Weights of a small image classifier.
Model: 1.49M parameters, norm layernorm, activation gelu, patch size [2, 2], depths [3, 6, 3], widths [64, 128, 256].
Training: batches of 128, held-out accuracy 88%.
Rows from block 5, named by matrix and row number. Rows with one number belong to one neuron. Each number is 128 + 24 x the weight over the matrix's rms, rounded and kept within 0 to 255. All counts start at 0. Numbers have three digits each.
# fc1: MLP up (model.blocks.5.mlp.fc1.weight, 256x128), inputs 0-127
# fc2: MLP down (model.blocks.5.mlp.fc2.weight, 128x256, transposed), outputs 0-127
fc1.153:120133149127122122107114124082123097160120183116096147115128143175107159085183148129142146126079119158149169172092070107147096128141093150139133143116097134133118132162113148150115167141101141106117128102123114088130154144115139116103145112117090142134115114098118137081113144126106103101124133140123121144154098147107126116154165104075120114152111129119188120130131071136089116113113
fc2.153:122166169101105119124136147142119121087113138153093131149147095118166151083114078130154143135137107130114115133150131151152121131050101138156122134146144170167134147139125163144148100136109153130125111206176105120140112121129154149155098097102149138118156106094117138107147137070107156082084093133154128134139177107140151128156158143110116154134107133152134138067111172141094110146082
fc1.154:151148075097132145142139116131089091093120109147123180093092123093136110154134108143130141115150116159113099096140117110131147133153111138096150132132156118131105076088116125123130146109167174100105105121151127135111127128095133149109131116135125132123104106119079154111149108102110147101090142142126167148120103077174119155145126111130157152102165131132081116106118141084113111185125
fc2.154:150110133117101140142137137119146112091115089131156161139123099087128157143137160127063185164126083132124142075152133100143145123117117155138124116140131103140099132111168120135175167135106133160134164114150162111153127131092116132145129135149098170132144131144124149138120077091122134177157117114110127121138117138118152135147096153130140122120102119075142098132147125110073115134164
fc1.156:137168128161149115110148119131144150136129134117114119126107126153127139134128117111106139151110132109121119159148087119130110126167118136140139125131105122101138126126106146126119153127141116125130131130146151113141126138134136124130093128127110120152148124119131146115132126162138142123107125129137114108114130093126124121128116132116132127142129125121162130130152109137126111128129
fc2.156:124111111120110130144119131122124135139157125142125094120109141089139169083111165147119114190125085116121102129121128105142156102145142120145137131147128137141143137120126118164125116156125113140106118144116140140155113115130139158139151153139148135128115121070149105133116134114120130138124112146146119141114145131139144145119143130134159153124121103121122129078112149114136108139129
fc1.159:131131105136130113153134133119126118102168138114162096116154186107139070152116162189134100055133139139105140099155123105118182130092144179108068136127116107096093125097117110109075144151121070141104102108121132143156112137100123109140129095132108142141123138134130180090109154124140139152100127129111116113151125126131124138159123111089104150117086105091120110146148115106087142100151
fc2.159:120094074156103089105110105096121137107126133105129119119133122098105132114136120085117186137144152077123112176135154141100101192130161159150136162171112142060129114157112118138141141091113136111122159100154131139131142115111152161102133125170124125138114120103111150118144149139116158118156153138077110159105093140142140142172077073164136107156144086142151146136134069136076103104144
fc1.160:141168136142112122120124098087125156143109123107151149162117150120129106123129108103087130138130139111132115152127111142154160130151145130096123126125118106143102157126122115162118122113123117127151124098168122132148132133139142130117100124166139132130121158157116109120162073160101130116137102122102129115121126150136156124116152113130133111121129151120144154152109137140155128132104
fc2.160:134129116115138111144165140138100137132116137119124095152123106084102121138128094127108097170088115137140159107143127138107103135140129135117125154112119091163110114140111109095140144141130141095146138144114124131113137098127138095139089134167131126100122118093147097139099125114162110110140132104118133124132128094142147125118152129133109142094147100147138123147104164163142126144138
fc1.161:115079142087156143164135126150128134162121097116090106148118146096194136114099113144099131057126119091139118127123064078133131093137091108111106111136135139117131136147171135094125124088103121100125106123128095137166127126048131113115139111154108130114135152087104123144148112125129123147111123122109128117137131138060089114159155126100139138099120159114142128149125131110124110130082
fc2.161:108150193115143140124111171127148146098115151094139145100153110141156110121148132130105125142183102066097089129168131133143156103093096127143164117119121155158152163140104092127078108093162122107144123114145110093076127147106140104149126140148137147121161116120152146115142155117103109115116136136185139131124120158140143119139096096084151079072125118125097119122098106147110107069130
fc1.163:148107164154143125116123106130139137106158135155150122123135135140102087107150105139144125163110111160106146110157178110135105140083168126138136168095159134105124153146109118190120135143098105134105133123133108117132130096161135196143125150156132095094104128070104137136147125109144102116116117146139128119133117112147118158120160136131149137140109116095112135146117146100125123114153
fc2.163:139179174145136141133181130091158156110103125073139118120130116138109144052131126168110090096103099131113135125123104152157127112126142136137133141152094115098122116124129145146103122141136121122140128128137123084088114086126124109114085144137126140164118141113116115125141165131080107180131152139148145117114087120104128129124117162106107080127111133148145135126146138133129151116151
fc1.164:156114164116165170093087130150163077154129104151103121115149112146166094118088112122130149153129125124109142120143105101105108134121100109148089129118116132128125171119125181132106124130120127155117125111086138164127116126136175145146098135164110155100158114115100106181145094115110159128099086109106118172099126146110145113098184141099098140174137115108120159113127150148146108128135
fc2.164:172076162153122150108086174138123123121140104112095138166137138102129118139094155135127128147181105131111122122142131126144143147140110112111134095122131122151131079117111109095167168163155129160132098144163147151149127145132125138135154111132134173150144156135108136126151168077121178077137097130108133172096165135117129139119144119124124139094163140131137178144131119150147103102097
fc1.165:116135114117132087121130127107135155111119090146167097150116131113135125150170143195122154133105145129153153107144093126173099119130108098133133139126113142109095132150103095125113173118181132149123166116137128137154135066104091133118110097127119114159110106132127104094130179092134121106135148147133116131148082136119093148132124110105150143103090094145130114112131133082095084090084
fc2.165:146127101131111168175086127110178137135136140112120138130128147066160104111119135138142128099120139058092094143179114123108136141131140105160110080114116155132119099100132124164089159158144094121115100102084156115156122102134132102112116109117149126151121116121121139075151116164121138099135107107118127133159146124110100137148103125150138118132108091088091115137122128167148097096115
fc1.170:179029115114146154182164163134128120125161107123142126130101127132176131097114124164114123149167158101093108090095169098126098150113123104133140143112109134123140117062148146076067096102108064125152052131164098091112160093161088105112103116140097148158122145135107161125108151136167149101063094152120083190152158154158136133097130104095151100133133127132140150101096141136145185117141
fc2.170:159172128208125081109127104160141106136147115106136126095109093200132154171144136147149097101127130090129136140096153146150121122106134097146125128172134120138164132161114133093109090126109126172116108158122146168094110132159129134125145111134147143137148127136144091108134113131131161110135091129129163161163109077175108111098114149165120133098149148113123126139147136121135110154144
fc1.172:125114136081133114113135142118134136136119074150116106155148099107152119135119147120156109130167099077117122122110074106095131104129104112107109149125109128111128095146147133102137146124144114151126133105091159133144093138106109094133145152147100090152140152139140134115068129116111146187100098135137148118130150097109082128150105104143099107136130141133126149109121158107127111123121
fc2.172:142138142120141124165089117148152147151126152130132110118151126076133169128125108122147083131145141139149096126138130085118118120142131112138119108145120089147108107137105140155128180145182079133101112107138121165084101135123127155123118149112149164174092094126131119160113129136106149146094117108160138138143136106147149113154128089129120143145128135126119118089130106108154122168141
fc1.173:186100160063129146125130095108068129132173150106109136179061122206161138072142136117139088210000110116097142116121106135081148109132129114149159092137104132109124101133120149120189091121124131135112146110088134164159132125119096062124156159100146145163060176177108143132127132142178104135108149119129135121175087129152123156102109138108164129143125168001135124089108128135142127089111
fc2.173:161124132220091158098129114113129192137140118122140102147089161200186121135147076147103156000100110105132142185132145145078109123109096110109120096103156167086140125143051056119123142139152158116126096149135162112134095118095124102143147150102118151114147125110145103158096130124099145158116098130118094062109107138130172134150120093107126150128120121111122097141125105155138164102123
fc1.174:163105129116161133172116155159087148112105093131129117150126145088116072127137156120092099092150150138062174120151126109091116140113135142141148129155161120110137137099150131156172111099116144074119151132162117157107106141138140165113167104144134139105141129119147100094150182115124134103118152099109091133081118106122148141103099093132105156127123127116118094134127105130098093144125
fc2.174:142097141114148119132126089160149138121112162114174161126110062120123128117152090123120120167116131171158135130130095137149142156156136108163153167120170113076119120110117113145165122143132138106114083102153124128142116153076118138101147118119139153159161145084138095141148139119138130070123131113130134160123140129102181113104117131125108090156128120143155097054113150111139126146133
fc1.175:157110113123158171120107107126118128148136169142155204155099140104123114109116149122118144121154130110120158154113110097155108109110119110150129135160161096066131107123135136131133107073144157161094171107090113145118167173134101129117145140137096157106154159146133107102130166125113128149123113138153136129162104111132128140097135155073136126139111105109157107117115131155091127145179
fc2.175:182125130152099144097101148118123105165154171142111193155142086129107126138105080094098116141138121133083123145089121140170144125121148146109093114091110127055154118100115130156145099128139178073110094109158157148167186150180138102134152092120139106179160137124103089128114135190133138124106162111127098137116174148101138114133121147115125079122129113149150077110111136167136143143164
fc1.176:137128128117116133183138134104149105138115108144110143099144117097108070099142129128095112140140177121132106133143132123130124170109131092131114134134129107129124132167107116095146153128113159166113118111152130132114096118152117137112131171104129112143114153120128111110126150156138075137096137148141104111104156142111124111083130115123092157111153076137114135144073127066113151145150
fc2.176:114113183105113167155111126151178117152118132143120115130150155109137104103123143177141121155119074146127112111133090142147130100092168137116108078091112135148131141110141128136115175118173134134111120106134153162139111114112120103114099137110158168148125108141130108110110132156135140137111110127168129131129123131116115133133122134120150107133131122123116091127118140099161172137084
fc1.177:123131099133169138102152146117111167148140172151118144136115129138141131108139127137150122106116091097102124106137075064097172124133092170106101133129106092161134138127089045139112109111098125153121124130111107112125150152149129152112130119111127117081118126088096067077102106131126075171120144113126150146134127112108097146132132150106142118124162155122108109114120156140126158120114
fc2.177:111112144114136127101105123153110114133087151132137138130184114126106149145108108127133127085113184120116102063132144097162076119139129124140109164145123159128098131119157130146080118098129140144125122146109084181145116112170100105144124102113097153137129082110104193105146113118117130123109157102130143127136129158149130128080168145156168116179131127152086147144113166104131102158137
fc1.182:173121164168121138154130137085141100145164147157136135108094125127147123109153099136126159054154162128138138129148239142107111124098175126190124164103142129141103142184122124109107106133144150103101146162126097173117126104179147181122148141107127163199102164171144111127195132129105136146136121114100099138130144111162134146105150135117119155164123148097149143129140123140111134140122
fc2.182:129122129071139151144113121122149144151114111133119137144123124190125152158098130103138100031092133121134095099160067033145138165145126149166140116105136147121116147163108112156116161136134130122141098143136099116123136161158144132093106129121120161205136106073148128167123117135119137121127132109152149150141107155112150183167123147139143114174121122090107132120155109141142171153142
fc1.183:119129153166137175068118096107148137113131140117111091127096108105148188128134109128102125062141168135118126129109112158104138144126099170124124126142134140124133140159140132127127126140126107200140158105121120151112122155122136141108095134102125124119117134168128080054114097132097126152135107162102094122117090085146122114149111137157155107098088115116095100114112125162137124142122
fc2.183:118144134127148124141094156194110116092110116122131134179134070094130083135118142139103102127095076115141135131139113140164117136129105092129163158131136114147149112103109134069107135155142097135079132129142125156136122160139111136131130145152113136112110158148105135119124121137157094117131144169128130116138135125101159104116100127121120111176141157094123126127170175160124134177150
fc1.184:161168169148114084142152165144128093115121109130139099136134087134167100136155155093119138111124110102159107112103102109130111115156116170117114089137115172084114098115127101104137098094124156129120163131131098148126124112078063107061059145153124103113127118140100102091131143186134094135108102100143156176145150081124089172099147110099119161108124127116138098128105131105155164112132
fc2.184:107096123138147148178141159134166107134138145122148098136134171119152143136116116088097144113106109135162091162111140113114086111081113141125142107114140110155162175143147114132144091092133173173133116137176124144122123073148173126121122127137140108096085134108138086108143072116125112110147134097102170108141125118134123158127115117125135174175106138110127158146156124142167097157153
fc1.185:186138145145137158135097131144155128157166130145107118087119088104181084124122122144152117125175121129147100122131140118115105157144163166133164135106156155134167134136092126118079159119134115109139111135143107147135102122084118157128171161121160147112087114134138136113144136123137125131137143135127156137164091142159169144079140120175113158114112130109120121157080126155071115123125
fc2.185:113148130129126128156137124132091150124154107085094103121147131128099174119102113125127104217104108119109145106117107122143077110142121111148094110117138159118116105108100133087128122123150110129121132119113123099138134158118129131140101127127153104184122129130159130127126110106133098131125092165132180138144152107107138124149135105143140140160152102099160123119153131115089145118133
fc1.186:150087144195074125161151156066156142148123118151131114127074124103131121067113097163120079119133132127120115157111142118097113133165141123132140170144129058110150101115150139121103121137142095109131157135139130086121155194116133118135067160133094122170089105098148117138148142128119154114104119138101128124150128133146145122167144117115105143145155140151100209153156120152098144112105
fc2.186:139115140145077117131097146152109137110155110111121113139132118144137119206121113139114135074167104125116140162120134156170121103112157101104133112125130130139107147178134134160088130089126140089139114116190073142147094137122105138158121157199126135127131117116134096168100167100137151125191111130129156133140105097116138098123112113125155115089102148134100215136110115113114107106088
fc1.189:097141132108126157148108133105119126142112173186123124141094130094122146061091120135112128114123149140121139092113135184118108125154130151142141136174141128159096167109124157156164125115096123174114143098152110176174105131128108126106083131149129080156140157121138135187173116110136127147161114111131066095124131095108107133112157129119137133137119103111164151192141135146165131115125
fc2.189:152124178110100137095118119118139125106132131178132167135156128125131086122122157179112187182126174122101126129121119127127144119114170130140133100143126147162113155143139137134127155129131110125138142152102119142123105064133180155131137094155079114133180124116159108117143132087099106163141129096115163149147100159118100142133137175165137150113122169140156129148133108151151174132082
fc1.191:120113104096097166112111158147144148119106125114126136100119134127147115124117121149101128101103094139117145153127116144163109153143122129148121110107118156149104127160135106152130117121095100107142154128117121148107161120143100161145114111154134104102093095145117091140102151099136102124133145116157117119148153106103123147122160148095121120143125078141134127145155117128122114135143
fc2.191:130161094132117130138123126129183117158129165120117146168105118081133136124131119141105148126133106095120134145139103119114151108093135126117133134139097125149129139130135151149134110130145138115150147115131133124126123136138165139119131126141154116153101118130157143116105122130169138134114139136089118144141133113132136153096164124140155099123152109124133119143145127138146148127126
fc1.192:145114105119106155123087126146160115123096130147137140098109130111104143117099115129142112088143159152089109122107136148091105120140138136083137135142153149115135101130105115130065144143115154112126114133129074137137149166130145150143126151137150108114136138116081179127127108085121131140120095122136102145111094129100109107104123143104120125147141110113154139103091122131127116107112
fc2.192:130132101118109163128102150143178121103168169166107140086117145092104173122128127130105118137129120116112131101124105133121143116140154147110089149112136088133100123118104132084168142134106157144118078155149138144122137125113107137100110109115157118145143157126110156127127134120148145101104080113122117145141127124101129166109129122114131130123078095127147077153118120148146137110141
fc1.195:146084176160166161171149179103150121112153135105126111109185180097100067127125102138182149088096140120067086144136153091136121121073194130137161125133109080184176185139124126118160183199155122148179171132161102139057089128205096153091152126157077119131160084110145136159121109124115184136076096150137139179199176162150135151117139111121126110086120088146142170132137160114138068146088
fc2.195:156170154181153099169091205156089128134146114132119142122168129140102139174147104107119149085157114152089191131153138152111100130154084159137174075084109082079122126133134149150124099153125109135112136118155164183137151160163121071131150128136096084132071148096111150165102127101124126124085126137132115163154109132102062138082157131139129090102141136132080150099126093135104155154160
fc1.197:145138077137109102149133108105125178129146102137108150141122111097124121122141141109101147161122094131073156147151150130089126138088140116102107128171150148105103127130134144101139108133141090147145083109113117131099111128132112146126123146114155110139132128135111114136094103119125136109135129118141135109132112165116122132071127125157113150096146117112110103123110115134149127106140
fc2.197:165128131120102103150118107120148099154111108112150106106117128081156138085157106161139118127147165109093110153111094109133133127134153141112128107150144147121148144142143126117124123128184111164120112121145133131115145143136123105142105087109101111131165110112145111104086139122174131104132131106157124146085151101156112132116146111080141135116124124146126144129121107117124121143122
fc1.199:104077143114163117149102124111157168125138110133132122152082124172136115103153136085137073224000134152161150155102135040093151146144114094127128116158130091176139116144085138121142141143161127122093127090137156159117116109116137090156168134130147135145097107136125135147134105144128148156113169170136097111133149155154158116129115144117120164110125102016122205072100113120137145126124
fc2.199:123103146167168133106121159103135131120095167151106143146100143209152142186102114155125180000115126111182110110168145149069112147103131114073106109110128113126156107076088068091128124152120149137087095125112166097115132143097150148138123127152115095098134171128148179118088134140102142160144122139121141110115128143146163181080121109124170114142071156069131080142128118103143112138139
fc1.200:160145153125142131153134163129155076158129118081103171107117172117104122174148136128161091167135142169124152203137143135134146117174126119167164121121122158146127144085147129171111145134138111124153153141120147101112122160147135155189143147168060110122090113141071178079159144113134116105146136151137163155121104066131084127112158141143151134094135115093160132155104124125166132128071
fc2.200:106109122097147169126206092163094114141126127117132130094097108118169106137154117101163135141121090125116073114110118138135083125164094144124149105101097131142142111128102169122091109141089089088105124190143146133121115124097079155142102130124107137082128144083138135159106100164140109127138167182125154111104097145136104116118170182134148129137063180125136122137113146134100133116136
fc1.202:141145149159105140087149111150161113146124056132120123097099112123137104108099150167154137163106127160086094152138188070128128115171116162130153166148087111093103132135119095126156108152154079165101154119147195089194125116167122111152136126117136148108094140067103126134094124142163104103135130077101124133199139129175094148140140076119130134138147130153174127154100137123141123126125
fc2.202:134155130097118118084131151140115101126154131078112129111126134146129140116099114137126112113056104103123112144106119118191116122067127143167157092130106090106158096178144163145118112093127128138168144134129156204094116132148181124115130166167118179204147163106091160124160140113113084135130109124142116109137116076161112153146078130104148159113143139152149157070137098111112122119124
fc1.205:142131152081107138148141132116126142129096140093143133132136138134100110143164122149118128092089149160124122126094106118134134167127099135142123095135116136136107132126151111111099126116089127137110149106175120127088161116140116126125117133121142143110137123106139123156164161151145106112122090132109118130106159136144131147123107111133111142114133132152132126134156147144099131125118
fc2.205:137163111127138130107117129144151134100166118116115136118085152073135166159127149114163102125134087150116137157088124161139091162091153124118123180127147138098117141096117135115156127130148109128119138135105137114148124156109085173154089142125129097129124116104109126117111137138122135121107132129157140142109151145156146120118141150152108127135127099158146122109078133083170099115157
fc1.208:117149132151154132070117089123135166114130121101082166122126129143150130105143161120135087163101099175080104136056086097143098149156124150164106124149099143168150130146115100107151095113123137119146150143125190124134117166152165135154161124127115127108130149121122138106117117150141177129145147152091128166108077146115134145106123144128134113122092168164130141124152146161138113147124
fc2.208:155115128122077158110152096102148137114138103141140139133129114125146130107109167117113131112143143163112122089105152103134097081121145105159168122120147128115176142114148131122093125135109117130122121137158143098102119093147132180086088100089106153102174097105126153093122114131108147098137151124125145138150125132093132145108179090087150160154101111107116163115122148101127119093160
fc1.209:091125114080133142172108137166103134124139121121146139115120150132122134100087122128164128122105121154113134131109070124131130097132100131087149155116120147125094114149157114107118137148119140155149165168125147131127123128095117088113142141147108141131116105102116117113119120120106124110097136153151156159148144118134121134148094127104119118125126131122143142129134129164155142135165
fc2.209:139119103119154111142135121111105117156077140110175138135087114097140130136161112081145082142087132104123080139105138114125108129166125126177100142107109127101102125130091092137119103099119102081154153132074130143121157147109106157105116131097088109152117154124138128118128135137126121158117134117164174139136173133118168086125132085156137130176158144106114110135148116133130129143163
fc1.212:139067119114107112152101140121120112157137158111101139165113120144117128110156137135112107073084128107158146105140117069125139088105073088082096147141120131150170140142143147098148119150145119123130158085134128122107125142127159089151091120121110140145070123109108136078146119108135128140102136096113131127113119145092151165123113162120142111174142126191129138132151121132150106153143
fc2.212:115103113111150162160072169136151146107162129155107115141186134155112123142125130123156122140152124108120177060117151173117121129111123128099116132081161133131112090149159137111191108146157119109173131141157152128138100144168162169124129134125143153132098121137117140123114154128127095047106085138134116127142150120125146135167150086117153117129147135086126131175156114144131133105109
fc1.213:113135129087116135137139105143129136146114103135141110154136131117151154086113138132099166134102125107130092150129095129121106127143127135126122127109114107123134153153125139133112130135127138148120131123129163162120145145091137108150143151134146149127139121138166139138138134123148122149142133114125128141138121126143129144137134109138117122124107161122131138142163107135140134130169
fc2.213:138132120114129140113126161134112131126155111116153119117116095080114121118121149098172138192105129126132120110157136124148105123148115173129122125137121136138122133158091107136119152151129131129156159134095120114095147114118112140129128116125147163089098120139136149115144115185133140148122153139130164126104153125127094134150111143118150149132120107106141114117169147119134133111132
fc1.215:120104142142146098119066133081104143105130113113134125100154180081178095168119187132154141087108091102163109138147142081108188141149134138097134073118134106126133116167135131164105111155130127077114114084140073102196213174145207130127151151172125172166102159102113156130161172146116185140167113124146120115147118106086093178027151151133076105118059147124176131119210148120135153128172
fc2.215:096158151124147136100161198163130142106105096112088153124140145196125127172137094101101088060163161071167132147125108168079104171108131098161196113163129118102188142179144132149103136160165096114163128097166106138131133100172132116141177107133138183139122133160083150094141166118141110136046103115079112098144109162107131135151095130105092133145143173127082167122131118144162129121174
fc1.216:110151132165138141147121178135087153162098145126119086134107110137078067154124117110150120093125162104144114110112129107119132134130108097106170128124116172130097147134142114070083148171096137131145098061104132137128124085118133130118155149122113149120079117111066107142143127102141134114114119077112119109138153119108115112128119117140172131161124122084127135172128140125165092134158
fc2.216:120128105107164141087107110150138109092137154089121143127115122134154101134101164135103123135117151113148144091135155135125168125137130129153097056113159148095092105142178161100158100131148118137187121155139136121157164126149142146112098133106144119140145143115123110115128146126141091133121119098110120148143123128134115126131149128143126131150139111152144092149155123148143107104103
fc1.217:147148098117140139171129117116128137120141142128173147173111143129134121139141121151121123083116159091129116093158113141119101110165102158178134171121122130135119153098130118129115134083174134151099117091109132130156148132158128140110134109138129068120120078152085140145132142142111105113129154094104130132104149171070097135136127153110129139124137115137165114132122126090068123124084
fc2.217:128111156126106088148103134110109071125107112129130128138131111125144117076093111120101127145143127113108121122162118077205134138140158143110110118110083101140109108116158129151104178133083105102147156119130111094149151129123100112134135141088073135172113154142119140129132140197148147101154131137115150152091113086139118172110102165126142128160114117109138138116170157101133144129110
fc1.223:128114126121111118082128134142101117115133130113159126129134125117160124170117146167131097127142093161149127117134116142122108106154138159154187135067102115104142115129116137147137117110125125157101152114155120133113160120123122116142150107121108105122074098144148134106105161109115108121114118144169138097123140098112120139143150121074146126144114127128128111110160080148079111131097
fc2.223:118168127098087114102091160119133133131108141143128131116135137138120085136071132163128168164099166090132105117146148106100148161141150130130110131122145114121138103142147129148165144113137124153141125103157118092133112090099104112105150154141105125176121176154137120139139125150142126166112121200148118155117112120128115154143128185130139135141123132113181077118107136147134153115136
fc1.225:140099137143128150135164114083095129173129097112161164110122115083102101155188161120159110135139146106114161119122123149116116133118136115153103164161138130068103121092130109104096099146120091118160132110151082118121132154126128128113101120094116099128111168122126113086100113116139105126104114168143076102117167087145123142121102106108127107137149140144144128153174143144138116101114
fc2.225:107108122133106151153138110153092097171083111148138127138155124148144143112137153135153152151130158138106111151118139116127091124149138157107158120139109142155143123081129127100119127118098145126119146121112128092103152116131098135147130129159108133144122135155156128108083108116096143131160092133109161134061149121108145126104142123148151112117123126135101147138142144156112123117137
fc1.227:119132091105121154142161129109126093087131122117131206090139113098133146142138136138102128138133096121126120147086143121126107145108123102098160123121111082108128107134082133165078144094165126155115108159143121104110121121102131160124130124123104122167086131102098112151117148145094145141156125143129136133147120102113133160165085131117149150160143136127153124144087143157088114098140
fc2.227:172166157143117163116138102104140115140146095113161184111142132134086145108140140143115105134101114119121130073118134112182124095122122139125128134093159131142166136136156123152131115131136107150113155125153142140108110158152109116119138093111108167117141144131123134108141082133132111119114148111104109121103125136120144120108165157122063158145140122130128084137134107163121097106143
fc1.229:136123081140115145111130151118124117157118136137116110141121143112134091124141109088144115089131171127120117080105110108093140096160134129095115137100119117121138128125135164113076128133147129148152118122156103118132131131151153153094145152093121137109122146111094112092119102130146161176128118136112117123106124119125140127123121157151126121151101107119118135118099115121131090135090
fc2.229:104115099107134130116148118146157133118147144112104126139142108111112129121120144115173113162121119142111142109123106135122136151123130114116153154120130075123139094109149153088152132137133118116139169144129145090108116120098121161137127122107146143139100106160094161111148160109129132120128095112152117145145149093114101151129131098119146109138131138116110105140130119137108123101116
fc1.230:101117095138123140107150133108121123099103143145161093146122111159127117146139111145130142146125107129093103149176098108107089118111109192091163132157154106139115152114127130146127128117092118174094103114122099139089124151109108137145094154102144126082122130085144124096138102119136136136131136125129131132096173125121139131124104106163140127159115104128129115162115148119080126119145
fc2.230:125094159103138120072140121086120108164141125155171116129120138074096116129138163083142109155120136112109081139134162114153142141182107126159151135111115124149154113094082153106074123132149115143113122117127133118104161135131126126138154128130136117171113104107134163107154202124120117095124122138121120132097128183118153160147087124127159121133096113155097130106118130129137128121130
fc1.231:134111113126121095099078142153126100120108150097129141133071124113114114131126127166125148146078108135167120086154156152125112160161133135089084154091158156158085120124165154081143116101085081124091108115138112112142094114116084129144125134124086116120093155186117128126132129128138100117158133136125108120150130142165101138156154112115143106160149100114162165159132099158154134157107
fc2.231:078135117119129107107189100142104133123140081135127116135126103103119114116102178107100117182134171172101170127099114106121139057139140168123112147055119137126127083123085129126093119131110136107125160125118133143143138086149144132115156100154189112131068099156138120092087132138152151095149112128107142162135141104146109088125171107118149142125119120150100097118126150151136193134130
fc1.232:093168147092128163128126134143165141116114081141111129149130144133140097128103101145089158070070204124124085113128148088123115134156134144106084168127154105093108146132178119175082114092144123135135119109116097103101170109130103140105147108126123107133116100160084136136128103113138128094126099102109150150106123102136105137153114121164106123098140122141167115129164110070166117119138
fc2.232:109089117134162116134169171125144088063138145115098144137101102087087118090135087130077106176115124179169131117099156125110141123084098116117125108118149174121139116141150140109130134124137109128137103144143116115151140152136132139151120127142121091121163128131127181135113081150150143129120132115092156140127143125138120113167125140143120134138111137160137177115129132130172108097103
fc1.233:079109127098113123146174169146126156059161135189159162138149131118128109123168112103135163089131155134095144124146137111096084115171102115152149107156094129157100102116077102118113144072166065130117127118085109137149136184122162144153112149139120127134091098150095169149101122130199111114106080124136154141125126097104144146116113125174109152120143107124176123145132126136107147131184
fc2.233:152135146170110106132161175104106092165088096090185086144151134113094079115145148109153112101175129149158112130100125143102113132099080139109130126071117160121083145162150136170119104107114153124160119181123170126163141151170132194144145144120127133139149110122099134169094109156142122172105117138167144093137104152136127134107157116125111125118160126147132106152128138075154131142123
fc1.234:144095102132148113152123138126128114137154076155126084136086121151166143122087147137095123114119125162111137101112140149169096101125157102130111142133076128110130120122143076165147116140131054127170100130113120140089150127147153169108111082100133128127114160087188123120130117150063122122156110100072060156136138133109103121132143119112152120141153109093112116126131137172143159128128
fc2.234:149137128138144096134131118122120116137088171157071133140142153147111150199158128152131098065120141166083174152134117126167122139104152052119101125131119088126127167155159133108105124141106125131070118090116075111127145118103126157097133067107147157089145133090133169136151123114134122137117155126160148121079094131088118112131126125101108128151148113147148107153125142132086139133141
fc1.238:111176154104134158140132121124138140164124108110118092095111163132112087124095082130103132093132129097097146110160101088091125112127146124140165112154114089150097125093138109089090155123148117087137149120111104155103118135118146137135084126155110115145108101164171148146122111131144169097101142118098169142092177166168110097133110148105120166155121150138115092133112121147114134153152
fc2.238:157141122139120105118128183127136144140165117090104126141147133101102138127088111109133119138118133153102099180138113124138167144146117127141128141134142138147128123129126140121129164151113132198095197158152146165133158109134132141141106103115142128115149136097105141105141158096167147086149133122134081145118120128104104157114112141151139140138163155108064112129119157142117073078148
fc1.241:123146132150147174123103133144133147103122166160112132133131137132139110120123148126090113052154109137146118134135157107106117132128131114135139148143139088127132133132131102089132099139105109105109120149115123119100136135122115183120133098163152125101101073113133115117143132100140126129131116151146153152113110156124120128125139119145109120132076117102123086151106139142091141094124
fc2.241:115100119092135148125133116134109114124129132106083123105120136044125110123092125142145117151119123112118121139108071082164117084103157125118124119103111093129119137131154127132149128094123122115163177144097116137120162114122108107109104135092108131140134139122128137097133165118104122113114141131132152124131142134116148144117091062170125109110134168151106136165121145138136102117084
fc1.242:162127114113142145128111169130126134202162155135168120131119148113084088133138137110091136144148134139080107108106109145113140153138139136173144123112127136124072148128137112149098144132092101168166119141156136131165127138150136143150107102095126142096113104109118122108120105114049148139149136096131136157116163152126117144102159180128135136139074088139134151148120136111145135172129
fc2.242:165115118110105114143124139122078160124139136145110106122105100106106145121139111129140159149134129135133125132143134090134096117102163125111086115144089152139123127155088085114124145121154166154113119122144094108126135141136113144159131153122104120136112140160103148140097133142096105153103151128186138150106155131113170120101144121133103139098107098127189118164109169107180097149080
fc1.243:185165075104135155133078170146145149142105182168073151089150146110110104183124099133148131046145156166086086110118107091096131109104096155124109133111142143129111123179118110158154162124138106146098124178091105136155139156125121119131106081132176124134135105129120102140124111149144182110130098154096098086135174068109109146125149128097151126131099032104102096168123099138166180124140
fc2.243:108122116112143122152168176111143093109094094149120179120147181094122176146111133127067079105144120133078140145178122143139072141137152160119101113146140140103079166158108098100163119174183096115116147146084084157182132115182079133137131147102138120125120102108107125137157128111144116165144138091141103152139078119117134096108144109133106140148127089127138158127114161104084072134120
fc1.247:160122110093121108123123110116069113089146172087099096119142111094141111128112128096136119095150177112158090137135116127124136103165136101154100144129127099127175126092077165081136157099084126098110110156137130140124144132114135132141106151109152107131092160132124127150163152094132121164126087118092135140145148110116147145111149126093169103084136112109108116125156111112133114101099
fc2.247:104129119110123106151154141109115158150152135116114096126103136121165126124124129093167114156063116118145140100122075105145139140151100135137165137157128139143124143119149140153139137112126106114155122190084129101132134099150114098110130147129112097151099086112132123125133127115156117121155142121133176109152098121119183095131105151152140150153125126141149114109115121146145128148134
fc1.248:111126093128117142112105086122105149159149130114131198160167127097114150097172133134142135131109135122131105154117113100106124143167101168147095123135147099110098114119107177119152137136116163131132130147102149143122145151118097118143118131093130154097117113141122115094121105122140140121170171176151143194125119160130076134131109157071112096097110140079157113126106119121117111115152
fc2.248:153132163120116145155152122100081079133124157122105156151116128124165095108092089158158142137100091123098137109116140136128108136088146149106055151109094093139150093133109131130097150112098138116114091135116151131156144099172095097106117119116146146091161145151137128100102149146097135162121157114156144141141148117118172126176153100088158119100081153129113120125094160109110157151128